A small self-supervised image encoder, trained from scratch.
Training: muon at rate 0.0058, 2500 steps, batches of 128.
Rows from block 12 of a small self-supervised image encoder, named by matrix and row number. Rows with one number belong to one channel. Each number is 500 + 25 x the weight over its row's rms, rounded and kept within 0 to 999. All counts start at 0. Numbers have three digits each.
After each channel's rows are labels from the 100 images, of 14976, where the channel reaches its highest value: "patch colour" is the nearest of a few named colours to the mean colour under the peak. Only what is clearly more common there than usual is listed. The data: histories of elementary cellular automata, time running down. In brackets: how many of the 100.
# convs1: 3x3 conv (model.blocks.12.convs.1.weight, 192x192x3x3, each kernel summed), inputs 96-191
# convs2: expand pointwise conv (model.blocks.12.convs.2.weight, 768x192x1x1, transposed), outputs 110-219

convs1.118:509536484515497484500523533478466483499516522511523488508552465519509491503502480458497489566504467462547541507491510508496513485524487511517493522511530547469462513541498491556477516510519519534528502498540498547494497458519528500499539507530488462484481497488485519528501505495531494512
convs2.118:526487472525527495575491488505524482505501506491478558506558542499483530569488481521446475514495497498490509435509556491505503503531508499497528494517490523514480524508505473494513505490513507500505507488511528511483477474478500417508502493512494539487500530468519503461510535550472506472499479496529489511495493487494513475514489
patch colour: black (43)

convs1.86:506524464491468495499456528520482454481496485543463512518476485514512469509495451482503522489507529512521466451496478472482483491484515490495507484496477504522504471442486511490443499518531491525498521471475495497468525476486480465526451474460433523500482492508503479485518508537468486502
convs2.86:472487478559493522488499481516501402495508482483490480529481498528556516434487476520458516534511497566496465520521537472528484498559493520529505580539511531503511499517497417520510501476497468550507516510516484508464507510497516470504488508517503530526516502513473477496473463523466472490482514474496539486503496464475445502499433
patch colour: black (39)

convs1.68:496473470486462511511506475490509497521528492502450540493466469462481495493521505529485481489481483528506494497519527451478481513511514517515478469540512480501477445468502527466550504446538486463457527465510497467485558548482517477505475510455456484492481473519478480483493533500518521497
convs2.68:500514534510483437535518503498517519527520487504488485470533536556519527466513523500460553508483483452491483477512480504506503499495503473493513476502518519554500477486501485477497531449496463515545484548514468505459504486538502467499476485515516465456558505479480517502495515450504493484524477502515557529557516501489492473524453
patch colour: black (85)

convs1.167:497493487510506504495520528494520484514518532504465441498510435483471476529477487506493500502481521484528502466487489504478478463559541476458489508497477537494452534493460502582555513493468531525466506508492466517537494458526551501500488524505465492500539462514529497554519493507517494510
convs2.167:500512460554501451546501512483487519531519519491496494507494452471440506492485459529517569479544500503452556529521476451516489494534525448533491457516480491516498500493505484499497554496516507562536502510476517488495504451513510505510479500511501546504498547511504466515504535526523476514490499501499489498506528480478507506471527
patch colour: black (37)

convs1.85:519494519501515535462490495459487460500506483490508464475505496474474513510498506529498543485530512492486504508503518497509504504521510493497529450502504545499539474491486496479532496518466473475519512504522477540473565469544525501508476465528514491505563449500478496498538486451526458512
convs2.85:518482497521497501500505499503511460514486497468486461507510474529458523516490475459459485458507499504506474505504509467504505495467499505477505515519484561518466511527497483513484498506527491509563530543479592476512526477462491439489471490528488535538478531487484469429511534492461501520522518493505529525487507509556531526450519
patch colour: black (41)

convs1.144:527523453506498495471536484480462482502496552513491470520515498484493515491466505479518515495494529507492531462518442495507459476506494519514453452498524509531523488502489525527453562489483459519473514474504484492494491486479475508504469508477510511519477493457493561516524477499478472552
convs2.144:520506522513499509523491503514491439482497492494510470507480471535505498510511541525454460492503471499470523465480447432530507502488503475466488492484514528542512493514494492489501494474506511493489523481521454489500501509475512469487458432511518488573487538490466466468482532519489457521510504506486494456415559506491503496504523
patch colour: black (79)

convs1.147:468465548515501502523479558499508510494466468507527494529516532516533507521514501523513531556512499485500559508495529513538519504513508492517488499495458524494482519537511487474506476527467475480494493507504548479498461498518526512521489488482526497503528520500502484549490505505468444497
convs2.147:497491495441479506549487493510459516543491464493497512455496520482440520465484521513534526523502496498483486429351490551485489500469532503498523511519487475484476491503496529504501474542501509478478492434507537490487497505496510507485480548513516398482495486554475505435504515454523506476522466476502460490485523499512489465512543
patch colour: black (48)

convs1.12:504506467465449532486495526488508498495496531492466518512497501544501458503457469474513475483453503492476492465483496506518517521469490486483486504468499500519510481513534517503536513524449502497498481507458502487500525494517491511504475477502492499506509570484579472491487477529510500485
convs2.12:508544484529443516488515494512529503521517509494454466502517498485445452489506494419455493488495496506454529455526510444498483486501508558500487452541422475527550500522508470493491514535521488506522519481506492487507470492530512499513538477513506520522515477522515493502491540496484516489498507492489502543549494512493464472476488
patch colour: black (51)

convs1.138:514520480541469532471511516512539507509516490490459493490475511491512518517459537534492476477460494471507439505454505478496466502520531492483478502512546483498481420463524487542557531484494490500470484520515487519481477541497528509475508478484469528506524473520509524494518487492490503530
convs2.138:477507500494520494514510506470473498493498507510495516506484487497514476481484523442503510535507517486473545485478494498487492488504493492439460482497532443513505512527502508466512523482490503492495494502486430525533520487467506540510516464462511427511498489459541491436501529515515516442510500513487511533554492493483481453489501
patch colour: black (59)

convs1.27:530531496486483524497511497512473562521483493521503488486475543493521456469505457480531468489546488470472495529495493494475501495471503553532507534489516483481459532424524499533469453565495502479515512504502541489503470440489474487488485493465484476495498486484496503518495473504475554501
convs2.27:499489494497535478492458506488525488482511500478475510540526470486591531472498537477466509484494498480543490452536510522492492509550466531545476520574434531468502519505505483504518506506492491469489464516556475485520497501488511515505542514511492469519531533521527509563500496552498494482500528509490554448471500497502492498468474
patch colour: black (52)

convs1.110:512444495482508562502505462495545465482535532520512482516494467473551500490447486507515540473489519525472548493484516482498477487487493490506499514487501483487470506527459499545519506498525480497498487477481449501513478485533473519488502475539498545514514517500483474476516518510506518533
convs2.110:478504544482499495541486486503484466515500489493476513503502480495574457481485573454490547481498474513465477509547500509477508500466510526503515543508450507485508479481507453497500510529489454503514513544523457519496494505526512513510496558497502505478515483516506482527502499525515485487497498496502522521483484522498502573485475
patch colour: black (45)

convs1.119:501491503495515509455489511512494495554470496480516533490450503494489530508493471480480507473496541490446446496486523481537480530527528537483483526497489501520514466496487501446542476494550526495476497483517518478500507464513512494532497475480495461525501506490513494532526525524494486483
convs2.119:504534508536523466488498501502521465512489476505504500499504442468541486504483481472477475540516502514504480468521476515491514503492509466528479498529512502537491506512501471483478528506501511508480510467486510457489510494496492527519446576470496525416486515531494528496520499488485517485515499484505436487490506480487507443486500
patch colour: black (92)

convs1.190:502543450503480497482473410499466489520487517487486515500501463492479465513511444479524485504517514506497504481530492488521508492500488469513543500523553526483524522507527494522541505516482497543570529482496476503455511474495497514489517505488435534492447521463512513506491488499469457518
convs2.190:481505486540464463498493490511564572464486488496497471508496497495608474498516447486536497531531480512479515491515438505506517498519504469484475497516496555517506495480495486524496502511510538471502497531521535481465509496458493519509472466519506527484531543527491483481491552495522470452499491496520544511450507489506476553537453
patch colour: black (73)

convs1.135:578515499518517493518514479499487483481461498501498527512504547523510529493492502526486500486490492510514515455489501512486520527487499510498491465463490504509510456455494464453493503531485517485489483492492505605538537485514487515496455488426507493519525515490482480486539505500492467514
convs2.135:475510485473540419503498498477498520490504481502498496479491479536484497524474491537496483532493492507439488498507502482497501490464482507471504558490479527474461508513500486493510511526499520517520528544495461504541503501519525497485456534521487512496524518519488503503512500480517528422501475503512524581484496519500505446483516
patch colour: black (95)

convs1.78:507439498521497547508482554466501505535491536495493510506499498475461500513501480499503510492481481522489460502480534504505525506540505492496476528494498548515465446495498487506523477501510550472515524481506474480506522465492558542495471508490465512497490496520504555524507503495526512507
convs2.78:513500510473533525510497479511514471497495493501508487495477499548513461513501463481458510502472497490486501523450484472491516500482500472505492483498491546513512494527496511493504507519498491513491502523503494474525497488487486538504482483489506497578480494480504514462498495495501511538495494503514493482482478499483491485454476
patch colour: black (65)

convs1.79:506520498486497484471500493523493515492454535462481496518555488481532476511471464492496495514493481515528492516521545485484494498477471481475499523511484500480530503491467469449435561502509475534456505490507492458503458477512501504518537543490476511482507461557526482540507480511473450451
convs2.79:506506484459494463454502482514530591491488504510501601439514500532523515511516553484487515515521521473491505517499501440451486491535496479468477453499507508518524498498505493518492493514529489534525455504476437513516488489477500492488455442531501476547461484490506503540488558490507514533476507487476476474475513528497475481518509
patch colour: black (69)

convs1.163:544538476468486490533536495519493491491519546515525488531472504476493464501495531530555492530500490481480501443479509483473499455510493421466498544506530471444495474472496512528493491507504479478480459516485482449474498518522497547517503505467512501504512507483502524540518526530481506528
convs2.163:496484504454489476524516502487489511528505507492503495527483527503560510488464472461543523565477526521496510464496499526469503512476486485479496499434440504497541492519493494479498475567490522475469509537476549503523501510499504509447474507488478523467507511502489493492494506502489476496499496519499490503499498524485508462489452
patch colour: black (75)

convs1.21:497564487516493556479497482494540488520474506472479531456520475507504483487492487566528469531535491478486513501475548517478499519541508506501479464461489563511478481480515465551511477488481526544456475545483523508485519506503514538514515508492459521494536506496503467510515482538511483475
convs2.21:474511511477475499570487522496472569532497504498482565536494523449494503511528509438496462510481501497533530516560466512481486489519496529492513410477516446463517497507489495479506500481482566492508495476504482480600473503529515505514533540504491540506510456502502496510502526493481500534494495483497427491491541481510456519527483
patch colour: black (68)

convs1.58:550498521504482533487485491494536432516524526475546516521492529504466526501491496499494504491514478487506518502495516499457516476485499449497511507466471494550503501520477502480514500567536486511454488490446517456468500503516493471496516500472525478535489537477522488458485508553547541525
convs2.58:511496558502487537445517458523522511511505508518478481532419516508532441516506517491472430497485486482516513516448490521492500493522498451518501523516505468473510472486500518477493504522528494502532538501500498512538511507527523476491526469518496514491509554530527531498492490455506504493507505507511517524482559448491545486505506
patch colour: black (56)

convs1.22:504485506526448517539544513479471511539496530470489489526504516478492526491459505547543525505484496441497511492466494455497496479530500513484515508480504510484549522497471528494495522518494483561478504521539502469473527467534501508514501504529521531495523482515497532474526481457507487542
convs2.22:482516532549545484526518454491532457502494465505502504508527513474475485471479466462534486526502504520530494563502480490511508495470476499453504554500464527464536493483491483459520498513547492523505474506468538506458479515505519482511442493492500519504481499489480461556498538539513484521495502510491482542498528487529484537447504
patch colour: black (72)

convs1.48:535496496496502531478519493477506521501470478499523466492485467473501539496448449481554488471461488474511560483516506483520481491527479493537489549483490520478542506463470520500472507520477492511466495483497516538515514474527556474498510464490484502496510492502522502506487496497484447515
convs2.48:475478476487500497515510511490499486497498516494475472502518525437491526484521487474481513516491502524480438459559501529511514504532491510459490507498487515515513496494508524503492480535511486564534475536485483524482508508481488522516483523458497492463536506478501505522502465523497529523506509516491526531545476526518538516505485
patch colour: black (47)

convs1.180:519479491501500488470531454490549501525458514456496535487499495494498512479514447510519523506485492469474463531494513522511482477489519497498542525510520497484504474509495488532494488491477469509460561514524556473500532441529532483480539492542515510509518518518471523496498487489555507508
convs2.180:458477479532496469508492506496512546505499501488528442480507501469548519465511470437494401504535505498506454513479484514526516505499515467551501510484472553479531552487503464523515507475521493521493473528501521475518507508404507493496504501484513508473532532529495515552504459496517517476490513495495523536482457470502479495468449
patch colour: black (43)

convs1.126:492492519489528530489505498483508524512500483513510496457467524510478499529547498482542462476548515503515469467453520522463520514502494546484476507516532484551539456477543490490522486476482503471484484511519501470492513485489496496485506504465540513524510504500526492553470510527512465497
convs2.126:488518471509595556535515518521531490502495495506534486542499495471519439525504512500503513448518499500508497470450547480500487500562522448452486489556520521478498517513498503507486520524496476511500492498496530506482492503483517498504562488522498489487512573456502496443489489524479465465503487479487457517495510484488490552518549
patch colour: black (41)

convs1.120:493533457524469445533494478493466462510522502507486487495471472518468484468537462460516514456486522446527457473521504518514517544511474475492503554516541480535527529493540485452453549438490486530494503520501514480522536455531501521520491543464491507496485501520484545482525516509500477516
convs2.120:508507458484524514478493523481497522501492520509477421485488488518470489539505510551466509517506498485458427505519483501480500491513507454455488495532468494540516483502501481517507518497504503507535465474493452504485501500497484472478529512506496530504450524533552504515491502473445529491508508500475476506505540506498517521451529
patch colour: black (51)

convs1.94:479447507527473519540553523490523493535548533525497465527507487513459483492525503522455525532524484575480482506492487507519492502495523480459495454533529522523483457497491529491494498487506498519492459471515501465466533515543504503469521504462496486472519528471511512512530452487527551487
convs2.94:501472489522520491505495507506518490525513514501496462528461513515497503496506568481540533513494524500510517497460520471497474508431497471527485493563531493436526461493501489490488473501496497558482529525502613507497529498473502429501441500497481481476525483531491467491497545474495492497516505464520507545512486470521506512455470
patch colour: black (74)

convs1.187:457546521485480500449487494488513491521490493491499497479496534475491512486467500516447476486511499490488512499486537507467548514514508530524503508537507504508506484532483524504541512494505489520475523525511476450479486515514517523541494488478544500477483487552476506535481509495527503473
convs2.187:516474473448501514499498525516577542500506529491487489494494552508448509507492505484496524552509481502509507517530511479523525499545511558434509497533457529481513520474507488522494509511517508441488537543536488510467520493525496508485476471498515545515488505495536487474495464510479473500514520506510463524580499492491495507524489
patch colour: black (78)

convs1.177:519540500503508497519509498523522472500448498471518502465507492495449518503517509520488520500532493533498529477499504501467510495466481490552502485531491535544492528488496495466534500491506423491505518452485558485496463506542498450485491475479489515490487486516497509523506505495515529492
convs2.177:490498511474479526527507505516495493476510502505480457466519517539513482479482497475522515442474515517500554502562550500484487517502511532532500524472523520490471488523496497467492503516505425526479505533528535509511509502501484574496579476516513528481514484544519526506503502502530440498502521509491492453490524495485526537501513
patch colour: black (95)

convs1.90:483442529511477487502540507487501512503558501505521477502520485482522521482493503522533489558480485531520518492501508563489510508518509505482457509519520515496463496515497519534489532555486506497490506504536482484513500456544522523497532507513487514516486540494506508507537534497497529485
convs2.90:494486472506487550501521529518441517512483468510481483472491518471484493539496549500504502444511504488506529502469545509513497507516483489471488504466476447455518470498504517511514506511508541503489522518533562493519500500449514533499522487494493507529495515495468530515510492477484481460497512509502471470461472504485494586506509
patch colour: black (80)

convs1.184:503557451492495496504488508493473496491486529469472485496507462488480498507470510517511502488524497516527475578490490501501524525499511473544521525530497494517512491469513479517495532507451466478519529492483548512457500450501514499494457511523478506512478459507517534523494538519509490510
convs2.184:494508502445526483496497512484553471478488507503502460493493501521510503461469509439466485513479492505487508486475458501498493503530510498547514534532453476501532483502502484526513517462504502513516484512485504510520503525490513559501519506469516501500559481510493495493505469533544493489503486478501511493487504514519507479470499
patch colour: black (97)

convs1.61:512473490522492541531537446490532512515503503480521506518476490489441525471507466517488503483521540530485504466478538490480480534474540515487511471479490531511487520478498469442536504521491466495512478479519485517484495512504524522508540502440505533536480545536454516475510467527482490485
convs2.61:471510495466532503580506472507500507483490494489484504497450502508479513567474506562483505483524495501502507491551529501501507505517504480470510498547513482498496521519492519505496510524497492441502468532517534530485485499507516512481525519547507477456509524530495522500489504484522570502507486504509481488451559506490515532474468
patch colour: black (83)

convs1.137:499441500483485532492504536508470474524464506520521488500526503523522495488503486529488507523494468521496510467508489531480484477501499490524503493466486493488537506500507486491475449491542515474514494509512510458488494504498497521483514516496543503499508489515496536501481500500526474492
convs2.137:486479495465527446518502507492508516546482511491528516508491511473528520479496576602525470504534509478512493469415489522510508500561483524490484531494490567508510501500500491539496490517500474488529505481541518501528495485515489494481513561513495504462535469462499505489486514507507509483503482503485514476424486502521499399551541
patch colour: black (39)

convs1.67:484539501497536472491466482498498477481513500506494519478497448511491508507468495504488481468522520480515492476496514509514511510540560476495509464489498510506501567516504517475544485564486502492491471509475481497521467503463528485517482520518512478524511463467499517518458509525511532492
convs2.67:495525482447495485482504517488489488477509483521515464473497483570533463448502477471495493469493520473484547504518532507496512493562512545473529500495488520497500451511499462516495502484512472534496501479494471501494490517532500436464515558473500474489517455467491528508503498489509499525478518504517457467510505504504456507482469
patch colour: black (37)

convs1.172:490528432500515488509447502498483524504462496502477485495532482518540480500511496471490485529504502488505466467561491528461490536502479496478506528473542538507523478498532513542452547481494505534501515533534500505492502476539509506495494518496497527481526510519513515502482510472502473548
convs2.172:486535452511495500492514511524491475494489492507502486491464460480468522496491447450505530564506515532502467440489491464515485500502511504493493481505505506545542508526497490490489467488515588473521525449479452522498493502491502507514477453472487496526477483462493479486511490466475510493521527499505500428512528499496470439539558
patch colour: black (46)

convs1.145:482476485489517457516475516479502445515484496523492460515499489524480501460520481478507480505458532481475543455483556487498459415497484511512463521466549477447508543527487508538502499481476542495494447476508455489538472506505503475466500480471486532471521448500491470521526492487521508512
convs2.145:500498468476499477503503487494456470504496501503503577496444502467500505586516515536585463491517499506520530526464495467498486502491488496418473512526530502500502503494501500503492506519496457481498504485499473495502512503519510532518473470490496502486478493488553505509490478541509530499508501494508485512487460495519495538528514
patch colour: white (28)